A small image captioner, trained from scratch.
Model: 10.4M parameters, encoder norm rmsnorm, encoder activation gelu, encoder patch size [4, 4], encoder depths [2, 4, 2], encoder widths [48, 96, 192], decoder width 384, decoder layers 8, decoder norm layernorm_no_bias, decoder activation relu.
Training: 26400 steps, batches of 256.
Data: trained on rendered scenes of toy objects such as cars, trees, mugs and chairs, 34.7 epochs.
Rows from block 3 of the image encoder of a small image captioner, named by matrix and row number. Rows with one number belong to one neuron. Each number is 500 + 50 x the weight over its row's rms, rounded and kept within 0 to 999. All counts start at 0. Numbers have three digits each. After the name is the row's rms in percent of the matrix's.
After each neuron's rows are labels from the 100 images, of 14848, where the neuron reaches its highest value: "patch colour" is the nearest of a few named colours to the mean colour under the peak. Only what is clearly more common there than usual is listed. The data: rendered scenes of toy objects such as cars, trees, mugs and chairs. In brackets: how many of the 100.
# fc1: MLP up (encoder.blocks.3.mlp.fc1.weight, 288x96), inputs 0-95
# fc2: MLP down (encoder.blocks.3.mlp.fc2.weight, 96x288, transposed), outputs 0-95

fc1.204 110:431460500567455454503473508496420483400493512471638479621571481433531555555540564489519574535445424429513505575517598466496495511428417505506487488530580523462496552508425489499373500457512584532516493482504457592537457418482471481470501454484477540491415534430577509497442541532468512463
fc2.204 098:473482509402557427489436488550487453482485506540568614420541593496542420495486472530484540459503524478505505564421511510492492559581480514488515561498491481456450574449496438489497613537496541473525600442390529423467416564534528561503438621409496452477540525472489460523467441445506446433
patch colour: brown (60)

fc1.173 100:426486468446521437522601473451463430510559539459542514606470499496489481467521516547504366551468597471603496513439576492524478484473559518543503571479512455596464455556537412478482463441503465530536458462464470428429531510497428436502500509472497546500584478447561528361524514550391494527
fc2.173 095:523544462593432567510462529451564498616501469395489477423429500467506457597436457508509569405475410520546550399514426488468456488490498497370517490520455564492534509532508468456566476409523518503455553580497449470508439454507479497531493493474437483540458579591587549558529548478530508521
patch colour: brown (63)

fc1.199 094:441437478573461532506473481424501459368485559455569442469492491443472503562526523537524384553552517457516510577484545577525569520452516528534393486536468488502486563422598478506443537522453478458482539511515476459495461438404554487486534450482576461492590438509511542564419565595509395487
fc2.199 096:459533438529489577484481475562599477544496496492523486473439471549526491453504615560573618457546504490541529516519436502436460480469508456599626490569493402541549481501436467478506526550497424555449505538609508573546542559554525519520484521475586476488465402457532423494578512429528440466
patch colour: black (40)

fc1.111 104:381469484519509601447539365437501555517457511542481446589462410462538501467470454471516538534547516469623545489550531500563455533453471417598461546465469543524485533490405533353483414431509475498443522477456503458523505513500523509414430500492500513583529486542520529522551549489528435500
fc2.111 094:536492501390449480450489488503464420397449536464463483476483557550487502509551508558404568486508509574527521483468532553425523420545505450438545489476460527471473486482654481489464471434521541478549526544425414551500575477538438558416516528526585489365470536462512408453574455504486458454
patch colour: grey (85)

fc1.54 096:596526536531452434400453496450449500592494502468567520528433462432455512470417513461526413455495533433507571463531451473448573534558528551387435508493539560506506501430514433469450418399456499566430546569444517458523462538444471494557511463489397568516470561507538524440474486484508594517
fc2.54 104:412517592415586420540495449557477397413475529530479536529564529480454580490505546473438591553504482519509480518570513480517492423513446516621503537518458429505525591495440441518479539598532464488547517544518472508522494502504540476463502613478542541527507376422461463474511608483480433487
patch colour: pink (38)

fc1.287 092:470482509560437423443516424494474430463402540545514504525528468492516515474449510366631510597461531549498492411561499444438465603396535433478463542595492509407513493511501507508439425472561455513478422544486459520504505530579506604424465545463517516548535497518512492431447526503468532528
fc2.287 089:575508454483579526412459506552492536415503507529493549492435489569492437506464447472425559455493543455487473492456508548504488457484512471476561585342473579396442479511520572434488472454466448502503517515485479600540460524489558364511559477533421570406499501536458525562568594476525495490
patch colour: grey (57)

fc1.203 102:482416547580408427582589397364540502501492514481607438495539451467481440500546484524441523534450445500489527628567461463541512576422524430499494488504494500473514470456440521515511538588532500537437494546469488519539426522483509569586460529464429574522463477487540453562450573539507468507
fc2.203 096:479603469417471582491516540426423524471457547452569547516436531451512500499563467464459503479548433572525426518470540435520551527468490600544568482360485436558476593527549487552520523481537463435567543534508458589470521539467518529425545515559554508458506550575473600393474516484518516473
patch colour: pink (40)

fc1.73 102:492447496509484431444533502502463439522501547476544487533472455479482522524476497489472511473467458433473479508519564437537498532445544488437495639500451518449564578431586477595458557491475599599480564500537555520537482450532479447550620560440415536483422411462528471505373472592454528556
fc2.73 099:581505500493436518485463483540510489386504499529486536517524531446459477426572480583542536478598560505480554567525493566498468533495522522526457410413545514615508483536481560471557501501508396430579495569461369492458537507438547563470393478502527500461555541463574542472572460518476389474
patch colour: blue (51)

fc1.277 102:495472450588461464454511476518509405525486539485484551516507446473510558506456571446539636535491418495526542519465591484502541522449426516548463504478510453447493384440515488382475585563389451578433497444522423533539481454414516508450511504493518496418462541471535474540468416504582450426
fc2.277 096:565430565421487512477559552509436553546593483497509528446460496423565469527548454531536415423553532482499504524494492481539442511547567566502479438438513615507427534564544430535496436407485488380495566491492513509560497530541474539482429565505401478485542484551613534474464476492584586495
patch colour: black (31)

fc1.123 102:477539517569478539455430406528520477365591556473529391491502432489484459560532510507522482539551438458524471522497534551490564561520411502538493556564562447457505539557500513518569470467452478496443495394408469499590523549400486521473548573488574485627488463488500497403554531510460486459
fc2.123 110:496479468443516526596515407387537459560533508499542456506483588533478489494466488572567497445587535437496557572465457484545566492549534521598503521473490447479490379530447564476471498493386517499597418481629532527430522459480552472497551475458518476572480522423525471601560520473538517519
patch colour: brown (58); black (31)

fc1.192 092:339496439590441431463515518453394462498440559539530531611526429542543504538486528413529492557508488454616459501421518497495465499423468466516405485535589500501497545539535490459416518453496483523518595468507509536587405437517527490540454443510557522471558437513524489464518517499477439547
fc2.192 082:548482520441494583520474480501587539475568521397513442457462484522499473513466540484477535384457424495426509479556526515492572522511408475431522501462453467555509420530537455530520625535484422535585501425628491392457544405459415511517505556498490557475489470424524507450544441536500537450
patch colour: black (43)

fc1.13 086:457452514432495506538544474486514431479473595517551529494516490644457457454507500491488531469654540577472536550401505475482443579459555498443499518560504442531432453430562505435441538578497500510395528533554456490522460483486524555510496585408532640532469555502507462450528498494476445459
fc2.13 085:487469534513501592452449549581512502560593442534522586398545546378504503494464516524493494518441457442472473428536460505544547495579446542499489459456465451433446433498515564551465519510456414510544409422454589470467565586501507498450453524537546443464495460542543512454402441528484550604
patch colour: cyan (25)

fc1.194 102:538502494504475418439363422555554560422532529431490515555489523535465438530557490529518594506578492476533466522460572556495475450459406509484473501455552524503460471420482457462501514451454463479579498552427409526435514567433507567472554420469479465532475441480530454400442466520435392433
fc2.194 093:511500507396450489584590570362535464516516504527563481419457450454546578397519487503417441560493551467492478474534490411503499574508527518501532651548457485484543509524535482494620518528496514453565467400513601532503509518501572518466471529527486550531558466497509521443475544449451571526
patch colour: brown (68)

fc1.140 105:524522461476490486464521456464526479580443496561513473510567509493489419414438521587528487539527503459519533660465490412398555526504481460536446517486441558549554513570499528497395534511456511500489548553468447523581452486333508465513448510391477511547474497400501498487437493478447493414
fc2.140 079:540470568493496435482477595609534453515425465522376532495522468542495540532490568451484546497435446467576451560466508443459562575622485524526358449488444506364496557506538496490479506589535476440518520476499446502550530523518454485566511486505532518457506447505419504458435449485420504573
patch colour: grey (47)

fc1.236 097:545530526474592513478518449525468501455478542519529538473490465445492461530520453491437570538403458500548470492492511577488462535474470454532481603649462487501436547534487631528521473508520525486432558470517437533532382443387479680521495575500452537565532460470543512452467487526461496479
fc2.236 080:509458455534536521452523473510495553560569529540410387447457533493532550533520473498629462483517601410599512471563423480476483507409510459416451434497499557426481503593565463439541414437536531525519528520603482489515520416509529493503492468491433516546503437462500436571487568490570441479
patch colour: black (38)

fc1.83 094:463435585460526486461518437476499464470515564488541532464543430499484595451537469533552547463576516547593591480441502591489483525497519467544408440350532412511470564482509486486432509442446475471386456405512560409506514463444526524449456612492499572524551464502504541483508545464472526471
fc2.83 096:443513463448532509579611493514491448489528520546505472489445602492527429466505486478433428626476526497531456543488494369482498503456548505546634636540387540480538421515589499514497455458460501530529477458526467589457453570503504541436462479485539487506459469517506474446481504449491576581
patch colour: blue (86)

fc1.72 093:541429466544392490382411440493560463585497520439485515557524486467449558526489564449511550562521488483542508586536457419483508491457533499479506489421482436565523501450466541398442511502511457634511624442450516544483483461462496522523390446418421460455462534466505423501509492481454489527
fc2.72 077:513519480542500458476522542508504454533430467519513516489481483451497485477544599516485450354515440500510471544412401627550492501410499561474449475443498503427453523550508549460540556565543445514574563543532464515512537462505487417534509558493506535586587450513340565483447535424541461541
patch colour: pink (30); white (29)

fc1.139 095:458512538611419497443541446476498475499482559534534442532557463501446477542454576465553502553487519507483545535502581445451534572499490392552409514520482529424501588513484410507515546617541445505406445530542491509531491545397417510577476495381475498582498503512495432461448503595527501540
fc2.139 099:545489427475562512448442554532474534451553459542444545510443519551558505488520474525488522505468491564468452461534474503439423554446472599452560507481557472533388473491573545588562497392554525446540594472517458544489451522604523514466616474534463587421517467519561461469560509429604473467
patch colour: pink (30)

fc1.151 108:529461535457413499494429445405553482478426507473487557512566530500474448482453563470482534459584488451549573520508516433501424567563587505502482522560521456402480527509527477463534426516508614507491483486382502546473540453493395532505482509479370493501425441408573479438434444477497477424
fc2.151 115:510518547451467503629547475484529634504611500523634503530387500473497571573535490511494424521505457553514529482466483490461570515513538489533467532508493419505425430599447489505516576498499391478431511504624494530421497531416463512453543481444499484588504504468476528526550517470486545549
patch colour: grey (53); pink (39)

fc1.189 109:504500430592350456458500500428391556534515450485545526603511498454505622574522486517457510498466444487621469459542489436439489588488438488505410484533521531462466513460497430502462517509417514530531522459461461497466502418569472499507557488497457612503512473487564542380473531506536497458
fc2.189 107:521442473490464586519427470490510535548407420447548471456567498437526534567464475478497519512405396490502608429548440505430629512477417502521455458583588464508480497525480568482560518455455476463607431424540490454564472447517462528534536464601519535470502549520481512540458457530468556540
patch colour: brown (81)

fc1.113 111:462535453572570463469538487537400451468431488536501484503436495625459479556546511494440513427444506469562529552483502499499516524440420425475507510466484456474458475578526480454520495553467476565370475420494475525559484509499341523540517562480385534523487419493595444446490596497545504478
fc2.113 113:460502533440426569574377484461473441528497617499557500511513559494466534437426496529599431516511481513562454472504524503530477488570517558374474537552499445504549451414499486543410531533492499453621416524502520484458499363460593470477424537476531493533479476453456487452472504544488469445
patch colour: brown (61)

fc1.134 098:402465505510520519453475468418467415494541596465597441564521511432529398429492493563553470528557459549460496545479472527453539506534484552503551469476506436514485491415544488511518431467453528552482485514524433514551502532352465482473512544471608544606495471411495519434599534481395542506
fc2.134 105:467467404479513550545566567494513540564583509471528509459440513500516428449461537520513452484564485442548544476477483494602478573567541537469459440479419593458483393483501662478506464454416521451571434443484507507460436464527582507576520470494520408446460574480552484544578480487483512544
patch colour: black (27)

fc1.37 099:418446498521387466517582393477456507496435548491512568572433487516528411499569525582491506427460464478581523520527493523518427595412448477525539506397453404576487467478571486495511445549471471544364459472471486460544499532526521524473483500535583453474486506508594540437458543514456538466
fc2.37 099:557506623473563534538534661548492496504472549503470387512415504486524513533486496447447470528425545478511573484515543455472440494510508569490483498462494557472507551616509420529536494474437537531446461526509476459565416528515420526604522482472394436518521500476575406408508477564532501543
patch colour: black (32)

fc1.216 097:523508481537440534378493418498456463484533526494510577501492402455553509529496463448603474478468526513614603545499547502484501455469525523561434468516476519476494505547519554408471461445401593497549564375500521424494492460461497505595581504520414527451555480463531426447471446563483425482
fc2.216 088:568446537409501489604512494449555515539529466450486387456491607543444445479437595502473448439524547447429528474507460454547557534518491515423467529528463422538471343513439555501511472460535525455551438529586479567516597548514543493489402513478483453582521475500492528526513553474499552442
patch colour: black (76)

fc1.141 106:572389528496496394501518441519552412355406492484502425533535556533527455475504544452498529484535558443509470519455485456524440502489480506410511606499500476438464467518564501527501553520538499511503632561555477517492485492497429489463386540419399579592483513415505517522543498491535483526
fc2.141 109:414522454517495517521447483482488538609478491534518512459540522344519546508429517536462448602479426554555549426496512497460522447518508505474445420484537420500400465528498574462543452544502542434546357543478528491517520485571525507569539427603616502468535539472529474508496449497443559495
patch colour: cyan (27)

fc1.244 090:469428441492518467502510493439456499599401591468535499551425536543444493540478450471502542476538532544532445438513553563479422471554439490445400430512449442474549483427547510542464538517529579451528499536499397507548516419542435524429502550459590457541588477506533501441523543621513408522
fc2.244 091:509526508518446516602502501559459488491536477427541508564570514491499553528507541462545440491530441531501528551479536498455490517460577589473588498501514484506475472489469511566434573473480447638479543386461523534432535455428597444466496480512599517481460456509472649516429506479480631580
patch colour: black (59)

fc1.86 106:468509524510468489454449531457392438482461552444505436478463506502448553440436460511434429490539524492563555491455538550383411502533480512489423539498533577458439490533561501441506468384439578479539541535471492508586511398472475462494450485461460554619448521509552496485540551558368442532
fc2.86 087:414588537468514380446502410420539553493543537533438499487547505494397487602500535427504587465521512533497586508516535503512517554475485481490569500466448413578493518467417534468501523665497554541597459512534556496428430531558492484473460513443529516438509455478516499553504457516438424489
patch colour: black (32)

fc1.27 090:422501573506556581583398423430518509508519561478555482478461466435509458523435411530554512507500415564496410474548478470551560551474362420439526542482472486503535556439492446437388486507443482540387454512507522494566448465496514477471487533512592515481429533489518456498442542500478461422
fc2.27 091:544540530514490564491537552509443454543477506485523441533480545507516569444570453569517505505481523469438585528567486505494524441503562524523412395553591552523461494494485539468590417491531455490521408594500417560547598520489401537454487408553592380549576477546525541517494468512456493557
patch colour: black (35); blue (33)

fc1.273 108:576479470560409494484478557413396455572500521449536526473478400487560529483536504536512594439467425478510562527510580506476547533478382512554428507354448506452498570536562478489472524438491531564510505479459507462521516404487493550488514559473468484470501495485643489446405520536519486431
fc2.273 098:384462544429528403545550453533427509441500527555457465554469584547467422461492485535434462511502449536544486530467534475490501475517522544451543584555499546599437470502445488584455456444507502485462517429441477541553418540617433515453552482482523551475485496448459390536495582395558537534
patch colour: black (55)

fc1.121 097:401405528491418456538447370519520469481576601431418478535507522517413535474570482511568569534515385569500455524485523448583501479433510511530539456463458426586513560458468455531450540542490512506493501549466527511506536535475541546490418547408489447503573458461468390500489506529453436490
fc2.121 084:638533563504486447445558561471544558510406456499524475473514481409452459517591471478496451505456449415541536418464491588468485494521449408506553507471551527459494504589464595479532496525560472499571473566548488475545454521564468433564549499554590495526475468477402514594509424519451512581
patch colour: pink (31)

fc1.49 106:431471470488524547469450470470440530471506516428602478545511532481438577537551456508479574440522439499551458517491507487485447439553479457590433558625497477454420503535448477517527562560391481520499538455473478553541520513414545497501553512512573543630392397474472482503510594492471414486
fc2.49 115:542534507421491492535540585457511437553407398495541552481473525548499565485510520599482505519442524497431508447484504445485530568454522528545466582455550520529523415553553530474578446376475499499405462504501474468527555514455487466460405510587507498445441574539491607374558488480527545439
patch colour: black (31)

fc1.157 096:460518431555395506477502431391386443556439507501575458505413496523406515527522470531559508494559444535514508486550483573480530499468484444588458425578427549494524568384477504557488508523409466498491520508429529516482453484472516564474531519464556555400464417468555537540472565571446497459
fc2.157 096:495565512569578493494524578564541557543395517460573418537608560512475553582546405519408570535436484461518477476498516420561539418490425480545464576473484466404474557560484515520505491554498502501425446405483441577525525452440498506452522447512480448506528426530541445481484464544482575500
patch colour: black (29)

fc1.131 105:439472399593442560497576468442353531588489466522596443493432555551502532471504510539514490469545466509608525443519525538481435510487469492549427527506487521528478484436461443572497453514382488490477445472332462481483541468513529570496505507505503512576523532544589522505477577523541480466
fc2.131 110:514568540481519418501467499553525452520422499523584438510586536532498586484583523482488514500459512471501564550479512486496490404462497520579489510528525483432427555520569406537555534546385521551451442457522422528559565444403498397424558512520482433566541392480457486398476484493446530493
patch colour: black (40)

fc1.245 108:456476480496529555512481470416458450524469552512515520516560556495510440533502475490446411445557547501566456525496471491549498563576463507439459530534493439404455511388506523567415501562510466483455559391417621481527380521418503521523542605422546527595559494467526532452471572502478474497
fc2.245 093:549507532511539483588529534525486465489540463517522546433486421438546454484458613557464550470475500452465491575485481465545489408475520540523547463456590553444499446466456486408518498533591439554480525584451421662487495477483602574486408465437470438450483567527534466543456484478541539447
patch colour: green (66)

fc1.64 087:474478513458558469559407540521494491399525523491519557395450525526453523465382499474447509519512509524549445476483553570425550409615498518483460488524476497515495512459574454453469437500408536504485563530497489529517473405521462495516480538498462606546485485506525504284551514553456467535
fc2.64 093:456519510524494417467607545547509549497407513488503456563477510481441604529401480527538595533427479506532564476557475438518500516466479534375551418444531559553546509514476478531466428549422527582494415447510469562489549560509538533351479494546563411445498493506544485530490562524463510508
patch colour: black (41)

fc1.201 097:479445524420487463427510514535484450475568613360481565441395449509459457539485572498559470406552528375512519526458540493498506473516503479563517507540452552529387499454573446417469498521437479466381465447498485506530444484427512502448591496462540508499560487476555448439487528548454497515
fc2.201 075:383508469478495529424447403486441506471505478526489568513542561552548502515550530395604487398447470438515495555523429513552517548438479453570440502495394558541497616415427490494438510499515448414498567518535478567451503514398415488499483500492490527578454496537529488523439499462539433478
patch colour: pink (39)

fc1.66 102:461483436575493486464499458447438425540593469460482469529508490504461566489522488552447536493431550405472536576592554473562540505478427487542508546515369510482572417442516505503532398509464457583505499485471534565477556422480512436475478540498520459526489412466610550393450550593505544474
fc2.66 088:484434523470546489522549519588506481501483560457498560411399453568509408524400569519565454529555442571543462552394525441489463514456503532506606538560495495563437530560515505446417566489541522534524483416555478459459404572560526583440506498453500571426527505516458429520488549486528466470
patch colour: brown (78)

fc1.124 095:446479501504453555491505495449418431508530558521585493618582583538530503413491426489438484474493463532496567589487457471409492452488400493466547485443484452376468451595570459495556542568451541540449461449495445449495565545551455471546526446494502468509516494467575410413537556518513480479
fc2.124 098:543534563449503480444498467452540526589612538580498517454508534511541576502516514447535486495459474419510557479549481540503493577496494465414471470487428535462500451627435479505480462504498537479463486562445539487393402475518497448624503518449416519529456438403468535597453565571575446519
patch colour: brown (67)

fc1.97 094:515457569511431507468502531441535323534536536533501585430567463533555553531498520507507484412516529450474486469517488461483528513522482542432425516470512534507501525567517489502502527404484518559423607563515434455531505471565446506478584587383498434515504542461486449478493451560521354454
fc2.97 082:471519521488553488526530505498548576515494527436458441481452528402501449506492497466411477525440453439515443457461609430429514427516545521622612544534449471499465517482578438587520489591574536446541477489505493516471530612606491463532456449532536524428467493469489372504533479476440557517
patch colour: blue (29)

fc1.19 096:507524539403524549499463518515440395592399556408528574537498483598445535418498426424476490525546520541532505507466549466532491478601537545479404580549514541447538541504553459401496435485471498550486410484429519501542511427443464512439530470480463445456453424498554495417471506521476457436
fc2.19 101:604514569579429556513549589508513507344491505473588478518485480509498489534565502412541512424495480483478462455508525573421480579489447450427454468461484515493486483536489487590440597530429498508467465495553579508482367520421515502385569496447456543442541466497525527537518513544479480539
patch colour: grey (57)